config = dict(
    train_examples=26041,
    gain_aug_db=6,
    block='basic',
    adamw_weight_decay_other_params=0.05,
)
Rows from block 7 of a small spectrogram enhancement model, named by matrix and row number. Rows with one number belong to one channel. Each number is 128 + 32 x the weight over its row's rms, rounded and kept within 0 to 255. All counts start at 0. Numbers have three digits each.
After each channel's rows are labels from the 100 clips, of 14976, where the channel reaches its highest value: "strongest on" is what is common among them; "peak on" is the class under the peak. Only what is clearly more common there than usual is listed. The data: drum patterns on synthesised drum kits.
# convs0: first 3x3 conv (model.decb.0.1.convs.0.weight, 192x192x3x3, each kernel summed), inputs 0-95
# convs1: second 3x3 conv (model.decb.0.1.convs.1.weight, 192x192x3x3, transposed, each kernel summed), outputs 0-95

convs0.19:087113114121124153109109171134150194107166157084145168157122113139069119078122161119082123056152194157068129164155133172076127134184152163147207146176119144138163083132156137167119148187067080184152120077145188111175111097064117156137136128159167107085143128117176110156131131137143107178
convs1.19:105085141115114139131129155077165124140150159144050126135136106127196184166113000177103128166118109100157103139148171120150176121132149147100067119108183094172121133087081125158110101110118183127109133114115109168153107173125113183084130155139126157143141194168088155112125146153161153138
strongest on: thin (high-pass); cowbell
peak on: kick

convs0.61:108185121146095179121091118103120121112152070113111186082127203111122155183131122134072153086116149094112131161107120168176101123074145121124089122131145180173098205135113143147132099092117142119087096185199126139136165130119077133142132108092100146076105126106136158097181201148140182137
convs1.61:108026131099145085129136043149147109160132177099122121147117095135145142074122153142180132153170082163161179100133120168095093130096181187140112176103157114140191058119113113119135150114094113143129122077135125090100128136168096075141143139168137129172111136151138122117117092166108113121
strongest on: thin (high-pass); white noise
peak on: kick

convs0.126:127114166175181195055142163152144095161149173136129164134126067130118106128121171104122119123151147142121138161127158186070183136121185166159147081117147104191124159164141133077148137113129121131117130102166140147114127126098099164119136114140113067153137164134098120166107160087146170115
convs1.126:122180067103077061185105155081131147140112165136107099155142163118102148123123043175170138138091101100117063113131140148040072142128103104052145137119124175145094119130146119176127103124113112060123155170145125126157091206213156159094138137158137160091094089103084108152116125146129117095
strongest on: thin (high-pass)
peak on: kick

convs0.21:107167140124110106103044139127109144113112087158130152065144148095137064066130154093168109079129163116154081142124154119155096120113125146150104171130119143162142085102178129133115120171141139155131039125089182158127120153172107147143131142149136087119064148065119125110163139110125136093
convs1.21:168113157112115116149144072119187130167198142124145091189047134102107159182114108178129101163087146104118157114151094122097123045148129143104121121110116102094111174140162102162116145110091112088166205178089096106158114093108096123144112094123145121171157170153097154126164142091150097170
strongest on: thin (high-pass)
peak on: kick

convs0.56:157146088120131093037069139106134089162166159136125071147090119113139124127104159159118109128171115139098164110104108119117181129094151109170124124103158117148124129067102140133128075105155106065145116135138152122174120134068113085099148183188088100133163129170135144103117088094125115144
convs1.56:127168153086100137191182115076116119084090135090117170170126125158152113136141073151132169112137074107110144125101153138164072161184176158139116103163056138153107172164201154157095144087101176124086168156104115076131147115176146138117144093152159187141085157100157122130146143080120122131
strongest on: muffled (low-pass)
peak on: kick

convs0.157:105126110092153099104159165117176147153138132094111102115038125101127136139131152118133106039114121129193121136066113106109121141055138148109086109170086137105116136082092117125128078199191092105146122099096143188115157071148142123119152095141140163099121118144101103071114123147138205138
convs1.157:142083143154117105143137105166111108135113131164139120133173118118160096116117107131151161160129152091067162103178151110200128091146130129148148113152160114117113131144165143102159107089068125089128142174139137136174143140106133086169080113134132069117162172107146119177174134122115055150
strongest on: muffled (low-pass)
peak on: kick

convs0.108:065160146107124184105185167116162181099139136172109178095139090135141158067113150109130167200080147127162125101149134106128114120119147131126177145142163097117128074160162140135147179127157150095109133143086173126064129042184106060105121111181142094129136142176151134116109121151207124138
convs1.108:158125149146204133094128076139134138174136127151148182082157190193109114117144112090067171136151157128130135125077138140195169154113055120157050084111130154143123097148112110132124098173149138095093150146180103145184144156115134162087130106091135100127098126059141133160124113131103125151
strongest on: thin (high-pass)
peak on: kick

convs0.71:064114114175147092126180162183169159119100115061102125134139143098083143080124112113150135160123167141151126122130173135094093113129070083092104112130113100081153065109095095061128168144201123130109120134136152105047028116126150149118156123134105075103105187145116146090148188110169130126
convs1.71:154148084054150180083122081135101077162137117173155133112103139191173110179097143139190115109107117135122120112134135104108147125114144132148106143150127108110159223132087109165134107091129147105144094144154110171179151160209130105163169133140175089119080108123156113173061088130088118113
strongest on: thin (high-pass)
peak on: kick

convs0.109:080110141136138171115154193083128183193141186129125123111189174093113116069064153100102087172091156124120202119163129149111115106149104142073139100132111089137141111072113124148147101156075073102125095059128133084118135115120138138130177127099133131147157197172162086104101141156079134167
convs1.109:098147125164150111169111166085122101056090133128114132115098134098172116097173057111149171099114051072157144120103145123082121151135092173141128127093137143117088078151144151121117103121133119059113130195145094186188085138166123138067159117145090113083093132083128176160134162101142117121
strongest on: thin (high-pass)
peak on: kick

convs0.43:141163084135099082079139129153193108099133182187098138052157102129126135125098160111111161146135122151095057121144146139093177107148128114118139144141130046130137097153132122147136109124149110082071102098087057122058164136089130150094173144122143122115140149137113091183105151121106137130
convs1.43:110116151130176147106135098029054133148151112123170132118063138139136075130138150106204095142108117146107207074073128098144124103101093105159106080134132163144078107150125197072136118109133068103183142153113152097148129089150072163065082145094061126136147073124185119185168157115163093112
strongest on: thin (high-pass)
peak on: kick

convs0.26:177117123081140090158057166112118118140144097096059177147206084151143118106164109149096137127092140151099109137150127114132115078139112194091123149149104082162186137119108096171084089142179125169095167152125158183121099159092146187140100143083138064189096135072107121193063200094107120114
convs1.26:107146109105104215038161113120156114158084096129215110136077179077171135118095116094126110116099118150197116116112098163146130119128122147119134139099178137092099136114139109128150100141105140116105103107133137119122099130103086116140173137105131181104164152134084092130195089082165165142
strongest on: thin (high-pass)
peak on: kick